Rows from block 7, named by matrix and row number. Each number is 128 + 32 x the weight over the matrix's rms, rounded and kept within 0 to 255. All counts start at 0. Numbers have three digits each.
# convs2: project pointwise conv (model.blocks.7.convs.2.weight, 128x512x1x1), inputs 384-511
convs2.2:153144120124122182118112116103177093151106130162081187131054112132143149099137186119131145068157135115174109043148143118133107134147186130147143084120140137167093106144145118168128086163132137118083166140148095215061122143138184068091175163142146157127106142100220134134145088176120146116118135153119116120200175213199167152076110185116114122121065124118161102146105079134144152104109
convs2.3:183143175163146070087145130095154151117107142028125173129168127140179173085127122140110103068111143181125181139146149137095125090119142101156085136106129170152131139144186133146178116144113148110107140099138198236137167135128126109092079072109077137143053086127139154108141063149084180123107079131136076121177178092100119152167118090167146141107133145138152137124120125110129136156111
convs2.4:127145151120155130105147140111113145158101150122047167173104104116160134117110116112133114182118148150148144160077122136115187092124102089093182094166067133119148101080130073174119115128150101135112140202115104151124151155115156109095149167104121067114108062133089215130174154058151134152096103110118109084153144086187118175070074091103167111152115142141119212128083141092147131096115
convs2.5:126127097122161111079092138109089093162200110084157131168118125200149081128100255125167127123118068173159174148061156126047134094117163168105092094134176144132163196134166069117108101111150130166148142166089040148137158131099062092105197168102116135133122177141143091103106087173122074119122077129145150135143164124158125083186119201112142147160083131100131057166090122058176114167137
convs2.6:148109171138136112151144133098197126102153142099124145129158164165151182128131096139127132137064099135112165177160106149031107169151101136104119145074137094018112128132132133116167108165119143123106138109180174135149086119140137067114042106114180189118116165127044135093118178151057126127164138139115145138121119162162108136173085102155141126126138176127134093136103214092147107123123
convs2.7:123068132159091129140172115128162079085137119195086091114128130119174215103115068107101108139063164148122074110196099118127105102131154117083152130054159130132142136140092120129148126202134237084075120149134128068142108107181162115103109153110128188107068120085218120108129219098144145170102147195147117131149088146075132105150111147160134108154122142037153099111142173127162136105096
convs2.8:169131170144125160144107144148085142134151069127171092100143092122117124092135087127111084060104098125156132063093115094155150123128129109126137182111133101130100172122159131155116107190147113116132096096167155127082057113118187152143126150130120145129116101129085155044152070119099136128100139089133130145102121171121115153128116091150130109082128102142152135115111128116110104161183
convs2.9:178109162129114114149156141138182119123161125116121119145123158103140076072156127133144134134117166106111126165167127123081091074090111115110103110125138109111165100079117158132110183127068118172132120099147179131058149126097159145147082172149160131130064124060155178082133131133162153154143141166125122131137111182122088174116135122133130066184220130088154045158143107213140147137119
convs2.10:124093157154154098111119135135129140142148151105115088118140135091111146097149235117133107164096094108088139116151156145122136130103140080156135117138106091091128162123115148110178106136158118122129152133109128065207104118123092173139157140146101077148118213163070107131091140137159114158175151144150100108117067125122114035203149124110159101160174160153111140133136141142135161082114
convs2.11:140113139113116099132136141105080115132149105109136158089159125160080050161101131109188085085116154154116112192173178100148158153141198091101202150101139126187188122140158163102204132120102182108136113134120089073185101114135146122149061176129127105137134138164153187135110198137158146102142166120130090164058136080147127114131075107133113123135135090056132125140132078098128111122108
convs2.12:161177107163121141160160113142131133145109179075195145107108157152134113108139040069114145088085114178147173179152100086198119097093096209129077124130108119163134099175115105128121185108181146130140114119145189147149105129152068109122165097129118110124129174175111144167099125135127184080139120100171121133232107155137137076144143142096164144112095104109129053104135086154103151160112
convs2.13:106144141126133100119169139094139112149147149181117083128134141166149099130145084108113123088101141126104099114162119070111118133151092153134120114143127115127109172118119151144102091182164142094124103098116151142158170094180057145128087068103106119112136168168181140117118080116083137121093132120125163098156123144194110074152147105159089077100157136160170085144132144117123129119134
convs2.14:176139145151123139124139155129124136134163064144126101074090135125136154099119073121150123146118162118100109162068145112077150153121097098123109132138124187113120173126126142122151140095067187135092150081147179177104123131138088148163115110133116101113117116167127090102135129069143131164169109154135071150107102113123174122175136150104128094134115135145165188135115201130092149155169
convs2.15:158104148104093102158072145115138095126150172118140130130143115111092086203121113094100107164130164140150078055116152123134090141129150121080162124114143149197150139134131170147161131129085143160120127162130100072114169150173094144137128086106111160102080053101124144161127086130105137138085091083111171134162191156213137126135106139107115150093181151127130159122139161124109086141163
convs2.16:158152093131135135151134085159179153136172154120164121166097074176083118172102080116118107134154115100191134162142154082132157153106124173148122199142122143119150073183073154164118150094093125148101093164121110132151102149059143031150102142111158135139179147076093153111099133147120160110115119165110159122197159142128157116131152165117112146170109183161148109108114118204148113120143
convs2.17:184159106113158093130088153166156126114094104070174165098108104156120156138136129131116127115086105117139138086084174123158126148147143090137169113127113163111123094136144094170156110169207095121132100101133136170112104113130119149109105093129134145125131059104063071155127091125110100114118125138114122104097150143095100118148087123149125088129108164186132177120112118062156138144128
convs2.18:179125146125136166119104130117150152095149128111036119143159109168129141173111128121145089110125091101082186114102079216137091093100048094113138091151103156161163151132129119144095107135116079101152122127116157126185058148139119047124161124122130133159145100139092156091153177095150193146205121165119182100107128142157123106131118191105164159149133164141125163129131129070105135137063
convs2.19:112110078156116099146127131101136106111083134118134142134160128112143060166159153114097140128100067108117110090131036148119148083096065143189105134118113120066100135056119097108107123170154170066076100127125196171082093155064141110149184137133145169138097151180133141109136126127114142136110149171135109095113110167174113138103139121125125110108196140201161124162108146116144111165140
convs2.20:141140139141111106114179157131165146155119119140089140159139149140158063103099143158179127062151129157096098087086172063070158092141111173124132174099092151084102130078091151139152132140106078100114149144137139133109127150108099069102212149138126157138178159129068112116128107116094114136166118157116158046072177116103089141141138198104098154114130105156130140150201076090142101127156
convs2.21:150113126094124156102117138122049153138127140100115150112120085150148077151122036134127133137120125132153120091181199091111151137107145123173138147158169107144112122182093110151121120092171213116131126111147122080109085076096122140083154133106131097127150000125141065144087158084152104133176134146110125087131012092136114162155095142086129146093113117163107156133113053209095142129127
convs2.22:135151103147098101072131111110157131150091073111112115105120138124133135105124162182107138107155143152115144129077072087103111110141123096094151035163132114152127165132134126108140125148104119151140117128108139190117166096070113155082136077121171155119110097153079078085136106134099134180114159105133157154080128141104129139115150138179125128117113148189102126150153147119152139134085
convs2.23:115084104110149110107146131139205113125139132078094148160121138071136103153130109121132110168147104128167176122123095065153093169146066160131116122122148137147124119126162137166087095160133146142121130087063051069121163128149124061135248156102145090118123115133160112072092100181111126118093119054110096129166160156130099128147130084108127158106125139127122124106116130095170141101066
convs2.24:111160132155108141123146118111158118156139106096120098094119135131128178105115183171135107138061083078092184100083120136123145123141131131141118143140117154115126116133143197100141132182203099117120101075149199148153163145128151100145153081098122118134143096144120162097092083109128115158164106081118079055094114112180112082122129162172099097202160136088177163141129089130160139122114
convs2.25:128106158181126039179122144153143132159114164127073156106108107153162119134128231110148088165105119151184147098145214077122175131104105128075086126121093159118151158138113126115173118120144168135181127130116168145181071154157000104126146146153083170137111148097021073086093126094133111134160109098133154077142138114122116151165118117133143117131152189099127124149157158112118116107212
convs2.26:108125147095144124124109094090108139124147157201161114131151099154132181122081105113098114155061098102178099122092163108122144175151148130130111160094158164050114138083100108096151130098158146089129106073148117053158142086083146118132153155146146130129122013053138114110087084124091196132150167133126156118084173124133117134114135104152169144112197160129135152136132149075138116123127
convs2.27:131068124077136138125161071142115078152121098149130080107150129153109093164075143103141093099089095103151137128120129099152144154162132163092101185136202118141122128154168164047156166167130149155100061088125083134114087128057111149138248039099137109144183104088125188084093122133148102147064111104140156136108166093160129181214104175152142131174065101061106139166091000157135135069158
convs2.28:129149126154154094115117156121082122153104116102119123096089136166236122143087135100155084202075114134148192118112123150116114051149114095155125159118091125175166086183145140115133117142142115113091126149070099127087111155128168152115112121135115125108075157171179139079118148065127088141090093142124136161145034045133095129089124101075146075177090121108125203098143162155112137138161
convs2.29:147116169128155117133086171138124136144109117091134121124158145103108156116110152145101098129110158122092130146120132133129127149133108159101113190120122156164120127173111143112123116138044124137127064118148091104158107148136162155160135125136075165114146192139187169107107105039106135126133120110128144095188159165182148160179110143150168143156068147128131209139126054119151148120173
convs2.30:133115162116112072135097118125160132129114100202177109164130169174128158074143124154101142082093126143105162178153110145183068125120059143105130092150184116083109135100108137138128117118155027120157120137115158103091141126134188171082111117114128108091148092110083151136131077151101120124079130097145167171123197166214118176098066104146151108129109114104111113116161177085134098139167
convs2.31:159141111135131116157125092125165111095138100079128113140149113158149043155105184110147070083120132124031179099066084107143139096136085120203167151124102151185131102150078169132133142096083183149145112119153057126109141123169077105130131143112120131165121139104152144108143104046143169097159132128134154124132160056172128100131133136150135085119110095195111179106124089173105188181112
convs2.32:170136092148080180095106135125149132141139089164115143102140127136113133143121109095107106132093137138133137128163089142168155122099140096087153168122106127158162077152061127126150143130098189158101096162123043102138099129107239125148123134132104156134148137125138145131093147111155063115088167139126121163150092117128156151146156113134144091081074074208142126133136172180133117133120
convs2.33:177078166146113155150108098142111128140139114129119079092207136207098118112157170107120131143107112141130129132148203044175173180155088092089128079110151119145152164139118178119109185144108192175089100130139245063173102127122131089114077184111128123134203158135139209061135131144107129121170121143104082147166114116103096096114115087156120119148116131138115097098197150156150133099147
convs2.34:163128095129116099092122172173139173148133164125127139127167127122097131109153060112127100143113157087112089075105056164113110081125125094152117152102081110148143147100127112118104128135084121143113105173151181065028162131136042146123130120120112079109129004084071118153135115130150159143109103158125121075105155185138113187142157135127100085155080120221139114133111099184105131130085
convs2.35:135183133109116066086111135130158126143117129065153090159093127103182111137141115143119086148096078097117106112142138130149121128085169142097118100095116101177101058090179130119151112086141042112135125053130169143097098163087071233145126136096132097121102072070096050124135120142128140127161124142121139130108138128043098123153140162179125130104124165206114136131098108099118118147125
convs2.36:193192140144104122132125125101107154110120112148171126161089116207121140108137161139154127130112191135033073134152179230151186094095105072131171138116166138089131060116147185129050107033057134132130134100111132104085179136094110185146158097147096095151110140103180081127122084152136133153130058146150118133115065115159145178164127124089113153136168109162144159157102084165121159124136
convs2.37:134053143114137087120141089093157138109128107110117106115102139125175077113109118125135122137128093082111090147144110119121190159084217121156073164133104151164143182132102138140145145160067091128115094069093117114129105109163120124060089128126122126128146119131141162170117074157152090136095096131112055105085118111210165116126134147096102111145118112114182155178179007019108142105163
convs2.38:159193126158136116096186113100113152124117134150124113138108131208073087097104106166095150144132101180165149112103199071125164113129087069126147118139188134130115135147077071116109128120147188107126106146177111145180149104160115099116183234102075160135118163137142129061138040111121064145219146132144187156117126086195162159158126119111172121167167177141155185136146112133148090138146
convs2.39:151135113141132116114127162169080113129191145164062138117112145064122088110178202143144139080153072141107125128116164130112114110095173100124117128125069108148123157135068157113158125189153099123101134151110105122125191115151199129132132153128113101140143083084130173067090121105171124127132117103148140174109137146056103144134154099203148098078134151182118073128148109167132142145115
convs2.40:112184073153095146138128152130117109152148119130145122116105092154095138124121113171095103113111126139179075119147127188167160127113080104136143115119157112163175148156103145150124107062183082130143114151170136127136103132124134150141119094109098153144132096116101144146122155104125106115113154173129144186040111119104118114146168077121141087218121105162157092130179061112148114112107
convs2.41:158100119128101097139130097088117125112117109136162107126156129134095143118093043098162125142060064127113164156148087100036167126133106107129085149120149109135139080136149115160101152150060124090125129149166112165108148143112146089111104107113113149149079141182130181097104066100150141104112115106100139135084051147140099130125118129136138079154086072115087106120118135134111112136133
convs2.42:155116126110129106159102072101186137153041136125119148073146119139122152108113063141139186131151136146132026172134114129080135054121085146092146132141142150145131101093143111158079105073092071165118175086102069177209079197114145171081103095120103149147122137131149071128111039089146132128136143106108162187161074167119140107099134204096167147162161136058098153054139079116181121116150
convs2.43:146144097101110161101118132139079107131133123165110125149077128179083140117099114103103107114097104121078073098139104102100090082122083115128114127127082135141067107101139164137164104159177127133148154091146079132035163145117150169106110099129136194110152084109072174129122103111147101107153142151146109137147136137158129139158135047120122167127160137136157113116134100166135145143144
convs2.44:148195106138127124102111129130117147126121125163141113129126182088145111090101175194136118148112161157088108054174105128143112110142098126108154085162093110082104093110129142103122123168149076082143153133140160146151106107152113088138181146143150116138138212119084143128110123115137114151151143146133082155179121063101110181130179099134121098140191155154125118086127101165127142122104
convs2.45:154083119175121098117125151113133172100149084093122111098153141097099107140097138146146097102103100100125028086195137106172134108124058076139172105129185111106177069140079086117089118159154096141118094228103062092133129127070205160100156103110124071143144098126170125145114138126160119111146109090117120145199125133149105144147141112126150090031120126154152219094155158128098127138135
convs2.46:115148107137132207175146123111081132125160126163142129110124112165069154131134106088128169082172157120155121136081183106172158175128141133148130118110164101139103159118125142108136132041113162151128142147091183174160136159120135128125134130098137100136128160127141084166146138143136104124149150113112138131185161098153152179167132150118159160112104135226059128132094045029163127116123
convs2.47:112157120137163157124086125122004092143069140096130140106084144064121150118112131149149125147120109117107113036130154157141100100095168111140181108149154147065110178097143144119066081191108106128108134076106115121095191118115115107142183153115067136146093070121146095093103117124111101112142080071112187130197150201153112154130086106128183147080084124136136117116133178182132140139129
convs2.48:130117069109138127103112109113124121124103156158116165077182128051132141122151115069165120142122131094102143200140184162074107091113199195145140137100036129114118121129107108132118146193126135137090070163141096114189103130124201051101179129119115106115142141080118141109155113143107167140116196139122096100082111145122137150114152154119137141062170140167104095118106160135151139090153
convs2.49:137104085108106178147157075107152163103156135069137149116150115134100122081110206103111120094119114126043142095135153174090098145149220113120157140123142120139139071122074090144116132045169113152132101141177114100158124124101124117107104144151146115112142178091061115107143076127115135119061153151122111150126132109016090128121128116120126070152186139110141106125101030118118116145184
convs2.50:120146132142063112165125153156136116183108184114097139172132126099075106136139119084159124115138136105151099117124173134167125127120117156142109185149156125146104154206078151108107138132127197162133140216137126155112110079124110097097188073137114079162136187120079110144106213148168119127092140168091061116091167154102138157126097092089150127182115140191123116122158182090131133174093
convs2.51:131133169119110126108116130133166129158176151101077140174096157104153209106128153145092124112132110132130122125116221116170069103157109097087149132112105140140142129145138166128159130087128064157173105139142143177132102129142190086124139079156114090119207067090152095165093139110073135119084155153144150148118127081114100183151191176194090126112121123134095098120141170231142107121131
convs2.52:128176112148107151093102154131130145157122134096085155141099153157164083135141134147105132150184108148114150103115141096132173082115126122126141127121067118171142115147143098151172118068130161125110149144130118160139191149092056160059196183106119115122144153140185176149086137137145085133109112127115127109101139108089148107114099053132144187131096116183144122128117056089147147148111
convs2.53:109114106122109159112140126141149115125112092163172175123073111027087162117117105160124145098182173115150155128117168127181179128146203155127035158118139133124130132112140227100140093146105029154155117107121166114119043140150122109171074097113125130143098068105098065113111113129127103127106139075107108116128121157164160148172107119110123148122077136145092169142131147116116165149147
convs2.54:159163154122166096095129150095075122103155100101111119129132158131144145096122125081146147128104138148174177165133166106180145118160076144112166119102163154112105101104119155166115129151079129133111114135135189192139106093158133098118174136103112066130174120137081091169157147168123139115107085092131070137158096063140116108163110170087150084137096082177151164099122099096162128111070
convs2.55:153142173121097143128086145111108117152150107155226133108111164106135158130109129158118063120075136119205075127168153105088133126126163134172145145139146145153150110171138109191059141092072069108142128145186131129125124110123182143109140164126126132146137105172171107128116153093061111132079228166131151133083074170146154172107150153082137113112126124150108130110122106164149103101145
convs2.56:107123122180129122128129159145155092136153165131091118075117176152189114097183203117160122173070122144112135127138098176134111150135101184110135120112080110117118113107179164111105155177184143109148110129116120169140186131143106192155113122126129155097150115147097085133076133149145128151140114130118150136166154161184134106076173122120158132129113163079122133136074216149164152149152
convs2.57:132176100089124125117149154124060159144118146088156101138193156112112105139151058123137100171077127148047075091068166140162144119110103114170155106102142126144115116151089117116134135142125076146133204105108077130126130152080169149160134182115138118134139121075112164133146175084170118130190139086121102109130132130151099169124118077143155133084153165131125153125143165146171125120177
convs2.58:160102130146116119129119111153087144155128145122110111141134123125117084131140114115100126186111132132151111120094158094192145139118170184164143141120119121166127114143118127144103122157097123073114144123087065158135174110171141114096141129141120143121125182151107126092085154121099117100125157130133134116184115181100099175035115112135131171157155164121142137119156085123161161118110
convs2.59:140164155134123134123083107157123149081135100138084111100082114130119095116148072159139109136101181153126145114085155119124141151132114174068129096128098113181112045113109101184079173123043045091143140118154074112084124070142153194072136160148126151150119141145098062152140113154153138102212196098100061128092149145148123166107127076137084113150076139153145108109124096121151162111145
convs2.60:146130116100111106107163157114109137165115141081116149132152132126087111129083073119089135159142139102134152078169099127090194126152112145121123140135136104201103122124111165097107124208089119144101134109086140156086079130031132147107086074113136093139098144125071120107092042076125133127109140122192094082190122119058096116199100067116132104130047160161110174110154084162166117128147
convs2.61:139141167135121148124119084106105130087129138118125099079108106189108131109148091140144178097188107126174085132133162118082137169150114126125099128136059127112099123060141152103139112097147165149116111155098082145198126140113186148170081078118115164125129154147100077102089112121087173126119119113101109110143130074135099148169156163146108149147067146063144163154146032143121108114123
convs2.62:151148137081100121154148127148142157132157087067133144149145148084103105129131226116100071096177137101112117127128151075145152088139126125104135092124111163043084196071074092091146134107175173133100137100149124089100124144102101148119101108148084109146142120112129231134114115108145154126090162080126133113139134118058136132107157148216092116112130173070119198154076132090136136127148
convs2.63:201155126111138147118126121121096155100147144112202138105122081160117112151134154127083128164096149120115082130164013063134097141144178180125118135138137176160155128173122166149138120124134092148133123159154084130146118091100125144142137222157081129129164039107165112102109133108129140133116148103124111088138110166109133184060152144147179130112115122029097124109132186105140100116136
convs2.64:115156087112167125154145140107183141192107193104198125100169096171032146127128133118130127126145163086108089145096141116142154131095115124152142109138105141149136072105124095115091153050087166125095100110147179063124155101128072080098142117126147085127129125085090139121189189065158146120178170132123103154055114112087113058175119154077126136129073143150116179132116228174125145120079
convs2.65:108122138124174107042140058128164125128119147143151147168055142090153154089152025114091174160137133138160185111151155091141157090139107175155099127103191114145120175109160115152147159153152163157115142130183144167095081125112156136123089113131096057105094118081084108115129103172120149143187150094109129090080127121187127142071144178123128119116136096126170124112173113148097114116170
convs2.66:127113115143101086099135105104072128094142158155127111137131123144146127143149229170089114098155109095171121116159205184090117154059066128098135138068138146121115146107101118117098143102119140106139171137032091123109129104146163105100087141126155070087156210190138159080097140098150119121109132103128106151216098153178097175157123155179132132063097125088102105130099055100155125098140
convs2.67:154177129129084149153114139139126149140119149120123095175069120085180029139137222124131142142147067112130159153138182113062163168092088112146151132114110123159168114100123141144176095075115193169122115120106062127149206130172201225090155119119130171141180134116152102168120133153147096129043084144161157113168171115106117164069138120129093183054060104108113154142074115101127092101117
convs2.68:179170161090154151078112107109138124105121109126194131154098156123122052105150050152146125161143138129144147140095050149093150145162117123081139122147107125240079052152167159131090146090104172083119113072118163152169102121078095126145078158126130129140155027122151083093102101075093115138152082154118107144144153175066092140080125110152161114186119147093073094161102148183187168146107
convs2.69:161178083101155119141128134105103149147107070081147103141138121048110098088139144164177116074051126131093098082057131096169160118136149126151152102123122117030091122081124163104184149135165179125110109123132085140126139158111142145148158103129072093119086128147174174138088146157112097114052141122132083139068128089206122148069088130142122103148123137133140044133165088174125152134126
convs2.70:149144104117150119104152131146163115118159138107105122151114163155112168183170055104154139145133083137144138139139082031161113127172130119209138098137119134124113116123154135162081132171092184105144141118128127149173113159118164138080122141088149145129139113165169169108113143176173159140205152116112113108177139181097136122114114128108189115141159154072117110110129169114152125159136
convs2.71:139084126099127085094117136153079128127093144203151133137129145141124099118122143125141095132144126128182107104096118131064143085109177107150134124146160126060116124087178124132094137149092154076096168145100133163117079138119097095124055171103158163113110136224121143062141140115194161128167078126129133164216091184182120092123123152139160126143086114161087182125089105142155129122111
convs2.72:108137123155095167097145146128112101109146110157104109123116104120091074121133134149114146145100109128091138086136126151168169112089201088114091088167170095147132095155165184159088131138110117123100142118167066069125178117075105130129132197103122147128154127121151126114110106135170074148061148159141141145143077055099106115138139055114142117111193145160162193130155114143125111133147
convs2.73:147154206128118192165129142147138099129140106152146164122100102145108176128113132120104136065133045170133079128108093166148129116120132085146095093110148119165099133148114120175156127135091120185167142161161193107099114128122166105136080141180124148117190155124112127146122059187189120103084137123162102108090077119089120175093082137127142111172111160137125050134144130148149104112153
convs2.74:132125111124136107098107134142109100123093138166099130150138094106130158104155094127146142199181136116148150126172181159168107131156089089103133137124108095118105141130095103135159123076065095098112068113162126125197100096093073103156118123116125199142149155127105081080101109149138209136147146115130091138086112077091148184192166128118126165181151151075116163189144106195117129099128
convs2.75:106137100060130147107117106121079126136112137099131142105092129134095134124126143100154117122133137125161107078123127106096160106176162170169143166143129104089097188143118127099102130158118196178114119127162137168117099098129157111128204128107124124125146111075125163083162135081136101151119127153107100119172076147159143150206158151094150085093064096136091113144116103163142135159171
convs2.76:181063142108132119104094145120227134161105154087077098130055125178084154128133080108163129158081156120088128214169125105153079118119127129154103134148123097146158125141101154162087130132121118126101117112185066097096211095135143137118124117125128147111190127156086102160193108096150108132175199107125182169133110164173137115142134136145121119045163123116140174100193124185132130127179
convs2.77:186125157108122139111154115132132166124087141145171090149116107105050096089073034193123067136108149162126147093051120100092154113143139140100087175138132121085062126103169163109081114127151116141144124139150115195096175117094091078134060069125122113096134114128080067101130107122135140117185120117101112087131077077135155148181105150152106160145149146155138155111140165165119152134177
convs2.78:175110149153087164092104154098098130141168130076130162125116112147090199137158016090107134140136125149088137110111124083091087104175191130138126130129065124127140071158094142152154067133088104084158139109159109127145106107168091116142103131127125153104131048171104089109079134158128128103107152109151152150169090169077137122110127153141100166155237112061109114129192112121145115155110
convs2.79:168129166126103126169142125147104117143129153137184109160120121197100126138168173179112115121137166118184127144071177141104108105146133095089148097108091119084112148171120156164057147125161113121116149093162148050121125125109104141163186163135135097104139190111056122122164157113086120141182104142136091143124108139087118157085167124135104084035173127103184153160090243143083138139168
convs2.80:125145140136147171111081143154199141127134145065093132167116108104125129146160153122175105162102168117136124161108105029130115108155134133072130115139098146081084107157096130127144153157110136101185148108092128168110132146134182115155079157135215146155134112197138086130115170077114177165085116110148153148132191150143100137106099155157130196097140158115119115171092147085160127152110
convs2.81:125126114112097146116117120099150130108162149148168120108145154162077162097128110171146096156103124158086120142050114113110081204123110112111126116147160129089105047199056163109154140134148119145134088100161107121118090135067131089165140139116096174146079072071129116048074143141084156133096169158129204132097055156136129051104129123148136082142132123055115108086128147215101121147117
convs2.82:164140110112167152133133131154105106128179141102242191169148165120154215124151155113126131114118093098105168132122043090121134146169111097121107117149121151117115138124144143140095159139133105104110151141120092114182135079129132210169139103127158081104068048120076126070097063045166138138054094129151134115076055145097161184113117129110147088126138129122130147102141136101107153182139
convs2.83:130178137119127133132103118122204121119155095128149106144119065114172118156095097092166165132066116120158175219137077155110160109130168142148115117162161102172164092117124182125220119090161088124122093178099122185136084140132123126090161104127124148142143123213213085144068088136096117127085089154116090096164186079028102110151147115184118206173171134147144163146088089147127135145130
convs2.84:097109136154102116146097184143087135142072127148094112085185139103172193135154093119108141123090130131065178143104128067116080115123129136148126119107091148150134141108162131094118140209146066099099155163114135114148210099124169096143055138127108147103179122150122157135132163223135124092099136171174119176084050091126108097150140098125180220078083166120148132119174147122141128121108
convs2.85:183104128123100125080174094080144095128133124084133131129097100084129098107113129090109093110228100137164140143083116120174179132109171184139115130186144117155103071142138162110102130152114151136119094109109188157105093142190000132124147088085140083151098138126146096088116117128124138145176166048128188132109193046075110118105184163101109158083179116179095162169149054208157132095151
convs2.86:154166141149080171131122164142134120126117096120221137132214137176105181125130108114135130123098122162132161185092099171166099122110032160132130106114178124093147123164173117176094174122141129135115089137139179187147147142181141153107078171118134035107170143128150166148123136153173097110152106169137059147169150137146102146180080083129116112134094142141095062156104104193162128155131
convs2.87:092184135166102127122153118187091100129092132149147084119138131107199205131136112102124157080083093091094195072147094112155168161131177105123119138131168119194077174089169132153062126119175148068139163135178145097133104114082115196172132106111166067130054166138116192032147155163139142138094127218122117097142119136065084153181142149093162200186121136126165088134121156091153149149106
convs2.88:118119060109110099140135111104145130120102091176118131159144100159159131171098074146126093085119087126144124131231109096132119066137131115197123130133090142112092136095182099117122145115107107121113162130154138123085139120129204145079110113119146112105114052152091138121126069144141122157182115232101174169152154165207136112162106112134106156077113117147121130109126111074130097115127
convs2.89:120111096166122081095126164121100151165104141167100166142117152099137116123159077081147156140109115122146114196116116098155114121154116061132102132135143124167154178095136055148153173166165145131135133136085105127103191139130181140122166173099130176164105201119193190110156119161128096117059122125133130102157152138220104096174112075100128108078106120179107135153136166141142101133093
convs2.90:158196115130134116166102116140126135148084168104178141117157142200120166125140118113122107104087086129132133108131155104124124092115135082138191097098125145088099085135114098156118131118164106143133086093160167138106115103159097136116136098116160112138094057150116093141123160100108131097102123107120109128031104109142121109104119163150089110134179113160142156109149140047128132104128
convs2.91:150125113114146175119145115123074103114146118182110079168077159075148068123143161102145132180118159081098116199029052103132158188124085165085079126163147124121119123124179170164117125196124110063111132132062054157129126137137200145100135121130121161108137147145148054121122141133113074126093132094101097176094099098158120155132134113106108102115088104130105156126172158149136089116115
convs2.92:146134111104113149096167136154117155169122167106171119133133118135114096173124145123139165134160152109108116020127139149157137122163116138139102052097158161070102091137152128154106125045202156164104117129134121086105157128135149124134118120128082045132106074122077107136115139141133108135146149044154182184103084087175203122078127069097118090148148169127152156114065152134149129111155
convs2.93:170109098128132137149160136128157115118134093103122141106109137131131090101142092097181126135125129127101153147097111156072169116155136150177079096088132124030116106125151153096132105070136091073112153153095081131112078110118113132136077154121142071154157156165182064173153127192156127140153145116131099171104149153077122061131147148146098170149129134137141117143169122079138142122134
convs2.94:111118147096138115183128135167075164129146129200162122063178120068138104129164029169136147135145114115210120136072149042143101179087121171143168103114112151072150109153118116139192125084106047140138134190136153062158134125094138105152106201123099062134150085109090071152101157225138129128082182118169120150092157131092112138112112091159202122114169169052139055125140192168148132134108
convs2.95:104151119127108165135101102123206143109107138127190136118147129173120096094165147155119123086048104153093084106089106159126144140143116133154056118153099104110110129105128169091076139079119177114119136102153146165055121138136066185198150117122093114107150192119127135096124137124120132108168123175128095147105195112136131123111116091124118144151089179131108112146107082137102115169203
convs2.96:151124140123125095090106138160151124160123156079131131111115118172203148181194177090088122159143120146139156058161140066088171109113136103114162084144127133171139194111088071099173127086206132092119155093190093102116115173080054112099137112117129054143176124114110149136153097066203076140101139145166112075136125117108134101136171155175164080179170112134136172138081090127153119146176
convs2.97:124133093128101141119091087142142091136068086144131125102126092164152123088127094123161146068111146137140121103082200192134121130163163095106167157079127123077084161144143111125134109080030189104130130094150024168104090149064238169123116151104132188135157191141126119146137075234124140128091165138128126164155193165089114210144119153139129172185163058095157129138123073079155130159121
convs2.98:137195104147171120094184116158104110097097155164148155144083114097157121113117166147116118070188130125121194093051136140126145124145122174104136107112130101174148150097108108139133143107155166134098152127145181177131141157119127076184133085124144167127112138161111092119156187095058140133083160082118109136044146151157109103109087190145157079118117143199161141128128077086174097116118
convs2.99:120116137165142173086118102103118119168178140125103177085132136120131088135170196102141139130159118107166205148110090133139143106085156133106155130136148135179129187141125108145099154131133130171145143112108152057080118090162111122128099143116130127121096192152175147091125173176132117118164151112126136125180175195083149097133175151142140120112091138109111183149112128055109125120108
convs2.100:129113141126133181129163121153134124160178160102177088136145116121152144111113169065101087134094143109144115205097081073119121135111157149089131095140138166144133090106118156109136120102178093056107131115131121206151121120134055177101144048132133057115104100133112137133127161127121115111173102154147096135115122105118111130126122136168132122134056154109132119126082155124159128102104
convs2.101:137111150117114087121143135138126139103143136110105149075156129135096171130144106128118134185120140112133154106139166095106080117118096122154153117153186159149105056201113177125114148106129086162155091162137144126137142135142179059153123106161095122104107156179123131129091092081151078121130077123129199151163073081133107085185135154160135123084144136185152149115127177126125126132187
convs2.102:134150092095060156115109145126070133162203123133129106096147161060125120130122238128137097126169088076166100124086124058143137123172171127135150142156112117173062128101144135134121113093035156138116105142060104145128121101139105161106076134098161133103121113165122129148137035144137106098077163074132189184125085110109139156130173091136109125220064160120163059121141016044146113146154
convs2.103:127110092133117092126087180095099114164148131094151133148110146117114162121131069171120172092085147131148181132112078153111138152128115103155169078134120172168080082109145172148181124117106122138099167084110103101042114158135130117144097149136126144149079103118109139093108155103159159143150128142154158130139133136113099009119134103147118142129170121176144079109182115101137129174157
convs2.104:100097176140125105129162126144097114149105068185100086104105135098173092173171114146098141098122153101087112120116111159168187122081069096106097152113103144156123161107146120111158119148148188081138113087100097082125121125128068190103138142089126151138147108072147137108122115173123139139128174133144097169161185090131114115146099094153146145186093180140086110099123087154143136126097
convs2.105:142136126152124117144109148132154132144163152154134099121109127076140096145140136125118114145132120150119130129171161090182097141103165115103139155103131137167150146144136165126097105047082114123118083056149198158113084131142128142096068069124132157099130153120183165171099123148089147140125144093128113117083128106050134113069157092061094096126141143145153186121105116110097117107102
convs2.106:176141136129125156166149135112080130135175155129159141156137120077139047133110117103137118129141106155141094140158113090144177176154109116124137109135117123098103095094186141172200130134160191149118098081112145146109159073107161137156115133133116114115120141137091170059142216102091177124148116136125080191108192131079117138142164140112145128066101146109135151099135126141142130146123
convs2.107:140078111151122140151147136112092118112121149167114098101168132055175111136129111142084136108118101123133165095136087184101072145120132170097196090114142132084110158086169127157161129116097125102139118177104132055089100147072197124192106105082143139106155185160153129115137146044110111142091101115108108123156130163132106171146059149154103150137117148125047148125167180164106122116122